A small class-conditioned image diffusion model, trained from scratch.
Model: 32-pixel images, norm groupnorm.
Training: muon at rate 0.025, 7900 steps.
Data: trained on made-up road signs on poles, 61250 training examples.
Rows from block 6 of a small class-conditioned image diffusion model, named by matrix and row number. Each number is 500 + 50 x the weight over its row's rms, rounded and kept within 0 to 999. All counts start at 0. Numbers have three digits each. After the name is the row's rms in percent of the matrix's.
After each channel's rows are labels from the 100 images, of 14976 (inputs lightly noised), where the channel reaches its highest value: "peak on" is the class under the peak; "strongest on" is what is common among them. Only what is clearly more common there than usual is listed. The data: made-up road signs on poles.
# convs0: first 3x3 conv (model.decb.0.0.convs.0.weight, 96x192x3x3, standardized in use, each kernel summed), inputs 96-191

convs0.30 104:478531566344571522551473444454488491484542526468548486418458539504467506451487492433493533521462519466422612468559437498468566509505499524454484489429531491442469516517566504487455479536438612469581541571446488458429579505465473482524493502510481512543496469504555553401464497529516471470
peak on: rim
strongest on: green rim; teal rim; orange face

convs0.82 090:463444479492504533509506513481525525490470466419523499521509478480509512515498488477532513453496468538490536477502466494507473547515536460501529450545512548533479484486519512539534512493516535512473521474553496504486498490477520536467529511456469509546496493438493485568490506534501443465
peak on: pole
strongest on: pentagon sign

convs0.76 079:502532490518505489449501486495504481539482523482528516509520504479492461482471457557501499510556497539546495472520526437472501481502476499521511478518472523494520568537492505481525509483526503508480519547482435530506504535481522537510459368489492446539480533486455535519518516479446491519
peak on: rim
strongest on: pentagon sign

convs0.42 101:509470511445520531467524547539574489479516456506420476387586504491456445494446501542432539510452506532446487471482505534437532560539518467468478510463496491453536421533578372433468575438499508539531535533461463500499467502515435439423450509469442502553573421475485450499510490560468462464
peak on: rim
strongest on: white rim

convs0.9 082:543473509493510537427470572538486526442506522490466498473549490499488434549508490485515541529485508485533514450506508583483571513482484464436508526479483544480483524480451522473538460541538570542561515528493549515472525429491564544468527453495463466487437474500514461498430565528529483477
peak on: symbol
strongest on: struck through; crescent

convs0.28 103:547499486547569491474518507530510512586525558509531479448570490481523436557506479497482515481470530517639583486453491497468542491512556475532476471514499525426566475568470545538586500530489517453476581529509463577481497539521553445541536500474513539513510553524520528386449440492514423379
peak on: backdrop
strongest on: pentagon sign

convs0.89 103:355682528568570415462528418493466432506500436565405481482483502526452387496558484463507466589511533561564441549512489561530550487528456464619531537507494506486517533539590556463534518497503494402511501476426496466596487502417425531479512439532462528517529481533463406456503512618546442380
peak on: symbol
strongest on: crescent; blue face

convs0.88 094:461493501454469542438467500453453487497503490470466436459489528534495407487533486579518478570473450496469456488428464472518516544540491549482524464516550534468433496492484523507475537501502527470521469469455505507510469470449503502489484474490542492559494550497435523573492542509537530427
peak on: symbol
strongest on: ring; crescent

convs0.34 106:464491547434461508474490473501491539518477528433487442529378471468461443502510596506549533471509510516477543442473511660450628460490519465538508527465505484507520452504588571483530439511544465472523445505364507490521510426445495514415546555454472525474452523493538505525504556524507456590
peak on: face
strongest on: crescent; grey rim; black face

convs0.71 094:489488438401438487461414531462396526485494399557605351445560521502434421431527512571610555520564634513533487404480579412464466465523483493452526471361446519512556478442579538497528472554494550554475536546487509495484506508458533539530527521591456540443495490500349545519506414515498581430
peak on: symbol
strongest on: white face

convs0.58 079:490466521466514485474492481488497486478456514563499500479485480459530463480491501473495454493508507442487492495472511591512466501556524502491538488510474508493457460504515494519545479467471503487461513470436515503475494455501509520491467466507553501551475501468496546529515528506528556502
peak on: symbol
strongest on: crescent

convs0.68 103:474509485584541511503514528469514491507519679427527571459456502484487489530501536477480476567494444444607461485466337435476481526523534498466467514505342476446304569501346749417613478465472535481462555470505556467509503533493479551541519506562527537512442399515485439495437547517525445512
peak on: symbol
strongest on: black face

convs0.54 078:477482563470501521497547544526530535482514507485484496461568550481511495514496445491514470519518467461554494562492500502533501526489449511496508510488474535522496473507487515510443504475497482476489562481475484510432517506420511506466471443482557489499503505506501496571481484526484509467
peak on: rim
strongest on: triangle sign

convs0.5 064:487509480401549526476546483434513481447504493472483489477501457467509496488471465464487502491522520480529471464468523506507513515575522520447506440454542531490462505496500451520460496509479492513463481569481468472483454517444490461526520475549536529511462507468519565586459479539516489495
peak on: symbol
strongest on: ring

convs0.70 090:591572475411475562526418495518504505478478476500513463562468594429491468632543490489563482570492478436498490509435483438416460394537466523507392496470536454570526500529613446547408519599467544398501584585477600505539544518550472467456545541494479496468510518468514473415535484516476569507
peak on: face; symbol
strongest on: black face; brown face